config.toml
model = "image diffusion model"
dataset = "simulated telescope pictures of galaxies"
train_examples = 48750
image_size = 32
horizontal_flip = false
conditioning = "none"
arch = "uvit"
objective = "epsilon"
cond_dim = 192
norm = "layernorm"
norm_position = "pre"
hidden_act = "gelu"
mlp_ratio = 4
head_dim = 32
fused_qkv = true
qk_norm = true
parallel_block = false
inner_norm = false
patch_size = [4, 4]
layers = 12
width = 128
positions = "sincos"
init = "kaiming_normal"
residual_init = "none"
optimizer = "normuon"
muon_scale = "match_rms_adamw"
learning_rate = 0.0015
momentum = 0.95
nesterov = true
orthogonalizer = "newton_schulz_5"
adamw_lr_other_params = 0.00085
ema_decay = 0.999
max_steps = 11100
batch_size = 256
epochs = 58.3
lr_schedule = "poly"
final_lr_fraction = 0
warmup_steps = 2220
weight_decay = 0.1
adamw_weight_decay_other_params = 0
Rows from block 4 of a small image diffusion model, named by matrix and row number. Rows with one number belong to one neuron. Each number is 128 + 32 x the weight over its row's rms, rounded and kept within 0 to 255. All counts start at 0. Numbers have three digits each.
After each neuron's rows are labels from the 100 images, of 14848 (inputs lightly noised), where the neuron reaches its highest value: "strongest on" is what is common among them. Only what is clearly more common there than usual is listed. The data: simulated telescope pictures of galaxies. In brackets: how many of the 100.
# fc1: MLP up (model.blocks.4.mlp.fc1.weight, 512x128), inputs 64-127
# fc2: MLP down (model.blocks.4.mlp.fc2.weight, 128x512, transposed), outputs 64-127

fc1.303:170154165179220128114113123119113094135128177139175131120119146104143144123116104096128085122100119177070194136160157161112148095154089158131141105061209139131149088089111095108092152113119147
fc2.303:112123081098081126154150146117151139140187134122119096163186061195101148148110110156176169145187145110177063106091089124164056156120171104121133131135065112149143109117150153206163134131156074
strongest on: tilted (41); ring galaxy (29)

fc1.302:105065115111119109069117124153186140193151157083160135123133105120134127140157147128201176112142103144122082122171156113158089092156097092052103169097117109146161144106100148090141092085148071
fc2.302:136124081088120166149139121146108138170104139116071126121147151136146135109182124081123140111076125136124140076176145134105188144160090103091106141143111109185109119129150140150096138116101147
strongest on: irregular (100)

fc1.354:119087144116101127202135143149190090134122101205159087104147108137151121127151099127164138113185184170123095116124122078091155161087060161149100094058143137127107174076158135152077115117140093
fc2.354:121101124106153158053128073108069140085142117092093138124114094133103128134130117116113053139062119072139145134141118181162057127145192115104177133136126180186104147120149135119180149152100197
strongest on: barred spiral (68); winding: clockwise outward (43); winding: anticlockwise outward (39)

fc1.358:129159218172098101138096088086100229092174097157106157065120134126156155084101064178134137137166107153161149123147114190154159161127126140119202106155119133146114095132111159114097104103158143
fc2.358:161057108114119171125147120125167027180111183126110056183181145170115119112071144107084169082088127122118138149080181067146128115115098168127136183100150110124136162148140105151164119118104127
strongest on: tilted (54); winding: anticlockwise outward (40); two-armed spiral (28)

fc1.261:189122211165107158117146107125247134103158095106088110164148132148072112097117145158160090159199161102116095158119158131123126099169135156171167154168109135165097132083159046121094117133165152
fc2.261:100169091147136114101117157189119109136113097128122160124096165125132125180165099150114086148091063154170108119128139114088170188132133138113155116051130174114162093156067174142125155156109063
strongest on: small (70); edge-on disc (32)

fc1.5:142119153106146163091145090138179110124136126125134153203159141087116134118120200150115104125150162125097139147113106092179158190097105130164111177186106146100182137181158101165127142174087188
fc2.5:134109135155155121136150167136122134101140170101143070088173151113138127109166089132142094186102108140134120099186136145167095083180128113117154137167149176135088085088168125068125150131116116
strongest on: small (55); ring galaxy (45); tilted (40); lensed arc (34)

fc1.273:112164097121118122196138163149159110217141208159174098123191145084093091096150127123112150079137138138141125141124123124162091163108123129132101123123171086143110159113210179094216127097154081
fc2.273:099189119133131108105110174150152130114122063152084150129120178130134137206124180143137125153195125073163146149195115125087132140153138086056210095114092137134171081143118144114084095175105165
strongest on: small (70); lensed arc (56)

fc1.113:106108115097168211093117099175132137091136140181146107182140104103127141138178168154181161129074179163133123109106112126086131107183107125152114078143165118112170156126165136127153137172124156
fc2.113:156063119119132154121171201096185131160121152123071136099111159156164148133079179139100120141164129147162091114146097160130100122089128144126097183094113123157101146089105117108139155095136126
strongest on: many stars (65); bright star with spikes (62); ring galaxy (27)

fc1.271:125110137096141085063129076139155137170161114075052127172159155107080118214100125165096119075159128173116143112118132182131154078146147096105109126111153162093130086140125106195129103149166129
fc2.271:142105199176157108163197129062083121062119124124121080153067143129136101146159177133092178160083117123089136136089141154141143140173135114119099145126153140031128155194126124116156159092118158
strongest on: bright star with spikes (63); merging pair (46)

fc1.26:156082081179168146124107118183165114147149123174107153058154138131101083114118142137117096107100121072070128162126087129139131134153134156095089081082093123114114101126153143088079130104134159
fc2.26:072173168107131153099118107131086117124065136103154072123109124128150204080142086163117159064185095120157134139161129106118109187139112135168143129153100162150155065109141160160137170123094111
strongest on: tilted (65); many-armed spiral (59); winding: clockwise outward (40); winding: anticlockwise outward (33)

fc1.388:124103128182139067096096113152132117178145087125164088063176120133155158158105065153118222124102147159098164117100079125108083113156179139167148121126116143164139157130181130177133103095121111
fc2.388:085131090060102206084122156139107159106161193144100131183121113108098115117129181108150037100109153105142118183167174158132146123130078110091114161095146085089082080120077122111170164174164127
strongest on: barred spiral (61); winding: clockwise outward (47); tilted (39); winding: anticlockwise outward (39)

fc1.471:181150152137115187092095155190146119135158124125099078119135194107173128116118120187067113179081114092096124146145107147177185153063067200142115094131084133136150107131100135100153075122159119
fc2.471:159080138087157147162191083095045123113134119076097090124147138165114158145124125158085184109159191107126124118133107131163142144168139107112138126124105101144126132146187133093107143124139109
strongest on: small (80); many stars (67); star cluster (52); edge-on disc (39)

fc1.103:112113125132123191132077119153089127066083129099108117121092150121158162132101178078101128060116202132143113160139056147079130118159138132100108104102156089157166093157093146127111061060174125
fc2.103:114098190161139112167132160138073121113134112100138131094156092121129114140125148157108159144133076117115190081177203095140111171180109147111102115107064154146095193078177158148126155176098120
strongest on: small (49); ring galaxy (38); irregular (38)

fc1.336:101161146129117158092181137062128122050137099062086094119140138109174107121149174117162115188093170165189183117101106172131205190152083119116095102121157098146061154149126122131174094124108121
fc2.336:191115137136120173139088119191139101147091188114088071116102135124086149128109127075122085142134113081123154122197160121119085143095120139098107118170125176178173104106121116172156151129122076
strongest on: bright star with spikes (89); star cluster (25)

fc1.311:118080081144130114162115167105093104132111159100177152154100116096195185146109124139138123083142134077196189255100168137153130135120175114132182090129079121096065124116093124135140179116155136
fc2.311:147135142090109123085154078098136124103153112144116136120142128183077074164164127132141102166137135224080101052209090139106122120113087137140077151172190115183193155124126119132127056148088127
strongest on: bright star with spikes (61); lensed arc (34)

fc1.119:172176143121059129130158117115147137197130169133139158181206116100158157150116093174119111139108082150102195109097128121168088120158134119071107084123129132149111106139148060153100114154106153
fc2.119:153118075197111133135146130156155146078049125118128165117147076107168221165164125146188139125139138142148104118078138190168089102140143085109080135115132156072089118139113159073170077117141094
strongest on: many-armed spiral (46); tilted (38); winding: anticlockwise outward (33); lensed arc (25)

fc1.251:041151138123131084103076130139157140096190104098169156115082186127175119096081105140125126062108141125133101124114078116180135079144144156079104147123131099140124120186193138146149131124158147
fc2.251:185102161119143159110131121138074091166126167154109142133155130147074147112143114096127113191167117090120144126135134152155113158123133145180128117209126160102094110126065090123059118127078085
strongest on: many-armed spiral (51); lensed arc (34)

fc1.97:155123175149117132081082235146160134142137131120119158123132125163114115113107158074079104179145100132135138170122176156154141115117132112132088159152083155157105142100190126110088136086179123
fc2.97:078138141098178160148172075143176137147184101158121123098141079145109103160106150211191100093121151106130092108080068103103184066174107085150165156088128126108166176131103166148179164164064172
strongest on: small (68); edge-on disc (35); many-armed spiral (29)

fc1.109:105094157080052127132093175136162037155137172119089141126152147108135189176116140148142132160147091152127115120146138168177132121121178117141120148092051174110120150108116108074156124148215131
fc2.109:117128115137136164142120149092129129081128084115158090031116120108158105084142173159104114163111122089125166103162166103118099177141074134113123134103132110096122173111133130142090168131077110
strongest on: tilted (46); winding: anticlockwise outward (44); two-armed spiral (32); barred spiral (29)

fc1.369:137104114188158150116097160099097087155121163185096131101114161113109174201130060167052180172161105096135107154050116095095087183131109156135165140123149122143192126143127144148099190137143131
fc2.369:135142123105127143146209116178188183114150115049154133147130126154135092086128195078203082090114136160157149117164172173179167054150140104120110132143099137121091139093106116117141103118139118
strongest on: many stars (84)

fc1.377:144060139108108117178092113118103128136148119126182134151094127134121106138121133132200178120129141130091132166084130171126176143101106155106153074201101085165127159104134131150174120148116180
fc2.377:135124110102109129193195141207148138086111206123105099090144122069128031155143125131149113139126120136129151104119117146126110096149148161157154108161087158154143074130099109132114119077133108
strongest on: barred spiral (89); winding: anticlockwise outward (53); tilted (42); winding: clockwise outward (37)

fc1.188:145157162116121114144137052196147150094167095125186167135102108100141118139158138093104113116106131151182099171163194126163088173157141113087165144152125169134115136124147136170129131077163167
fc2.188:118159142126099100123133209094131065141122138149178073093161064093167134132045122039113159105135130109118167091123157134152098107109139153189090107144137087130173115174161140125104105138132131
strongest on: irregular (88)

fc1.412:091043106148178177186178131085143150086191091138121135155137111146158125171124157099092130162195130109188091144074114145096157125077126094130115065125143124071166178115078145120128090179156138
fc2.412:119171115102102094110119115131044070131114146151156103113051110077096152078175106151159146055138133156123078137171121127153129129155113134167129170126106119136125107097145146112114150114137084
strongest on: winding: clockwise outward (41); winding: anticlockwise outward (35); many-armed spiral (30)

fc1.250:152158170122156110119082175080095129190146139172149153122181105115127112196147104103129130188081149159120132131151142157127115098025102086149126116066157147147165180084102098195228167184141140
fc2.250:079143132172095088134160153132123163062120112126132190143100077085059167198149109099118075094115092132087105090106038121139176133199108158077108095112093111137084119108154158153102082177126099
strongest on: tilted (57); small (56); ring galaxy (39); barred spiral (31)

fc1.226:159146153101150085151066143150146150093149079089152113195223180160109096190133161125207150100113175129120111110107184167091079078151091133106124118099095126082127127107121093130112187057158156
fc2.226:119128153128074158146163136148099106127143110126132164104076128123142170087112113120033083110108105118116123138140088060146100178112145157203117123154143157173112159140113203108156094181115129
strongest on: winding: clockwise outward (45); winding: anticlockwise outward (43); two-armed spiral (37); many-armed spiral (26)

fc1.163:205108139129180091117122137130135147166102146093135123165159131144146135128108202124195137141089168173100150142152087142153156138126113105135139143133147152138127088191121113096154184170106113
fc2.163:108179151098100081085179117111116111070135109091129100117129112146180124117163095091049115126121125089133085119113128094144109147085151134098084098153129093162104155110122115164116063090085175
strongest on: barred spiral (54); winding: clockwise outward (33); winding: anticlockwise outward (32)

fc1.1:097148121093166105207174154127097151129127126166113118161156110094092093174147184082168088051135123140129126144113042200119126142110124164135130157127134146108141113076155122128127171166168115
fc2.1:116143159157105118071074102135097134122121148121155137093128093146166142098168097188097143198084138086115110120122206104137126118177077111144137081113132109122093186156140122121150138151133132
strongest on: tilted (40); barred spiral (39); winding: anticlockwise outward (37); winding: clockwise outward (35)

fc1.229:157086106148035117155098128145117149041121147166099158067159108119021145089087139140081147052110128161136176148119165152128152137049114107089168080160126100126147115150160127107129092075091149
fc2.229:106157094111121101042136099096135085159093099094163087182162109132182127116170109099140098191099143144107095170147122070107086165138134169123120173099202173129105134103181113158154140155109117
strongest on: winding: clockwise outward (69); barred spiral (60)

fc1.394:165136142132119140110148147167092169115126153184135174185135128133210119173139083080119135074171124088109100179151140136110196074146109064111103118147064193111077111071155090127150129128147106
fc2.394:109114137167138122118115107158142089139116069080156094099103129110093136071163175157160141147097117115179156093112119123179102186140177171156151161108188100174164187176100156160116096134099164
strongest on: barred spiral (58); winding: clockwise outward (54); tilted (49); winding: anticlockwise outward (46)

fc1.305:085127180157097137114101105135072155121093094109104162140155100094135075118107130110108126140136106138137099097112074130091083094153068116193141129147122196075167132140055106103142143121140128
fc2.305:121200106094176108122134143142156122062161162172146120124119141193140192155157096125149143136160163117123148107163210160122137151093204143110088090109148090144100111108216158147099118154080156
strongest on: winding: clockwise outward (33)

fc1.392:159135166118081162167149101100170162096099123103093087143146161131137173087104159187120170151159123114166068132075144111129137077108104115139142154180119109116131159124144050161152083073116096
fc2.392:122109133170155103041134120139073076104167130050055146123089152109081106121118095124088073121162130111181110115125165101139143138104144135157101152146137168152204071113118127125161140164150117
strongest on: small (76); ring galaxy (58); tilted (51)

fc1.216:216135058093166133071132143185171117160128095123112152111144112102150180161107155170083110081108082154151079142174106119125126208143149148108132075114126139154115134113165137125046122163153119
fc2.216:070081149142118118134084150155110127076099114164146129155157132114118102103149104101195147148167136103135181121181143132131105041109140078076150156146171166106109119142076075107206166137148123
strongest on: barred spiral (77); winding: clockwise outward (49); winding: anticlockwise outward (35)

fc1.65:151106124104106146138161164126166134140111167132108073180106146102110123194151113171101113176110099142152101120127132046118055134089120089146179196075158139126151169175133143194092133116144152
fc2.65:156055071083102116071089096128082148158142168088150106138149161136107135147153140081143110030071154121136126149146111110134180106128150163126083129123101176113152083083100130163112205104102150
strongest on: bright star with spikes (69); many stars (61)

fc1.445:064100101175111093193163177159139172110161144194139116091133129115120074157093177082136108125139082166137107103176166153131117160145085127112105071071121088125115098144174195140160108136081143
fc2.445:117114157153128138096092061122124131103112138113076178152124131120113134077124113189082101195172154080114135141029096135139155097099136108113136147187135173098140128082082065151106143077191129
strongest on: barred spiral (99); winding: anticlockwise outward (52); winding: clockwise outward (48)

fc1.397:141156110098138159086122198082176119158185166095119107098124145129125161090124188203114099146146145144111127118107077166128111120155147120132055114079154110051152107210099056143152108075106091
fc2.397:120156144132172215074163144113128121103152102118111110162114083148140103174123142158143124166107163101153116154084159189140140076147179067174140126121103119101210147143165136158128142134095124
strongest on: bright star with spikes (100)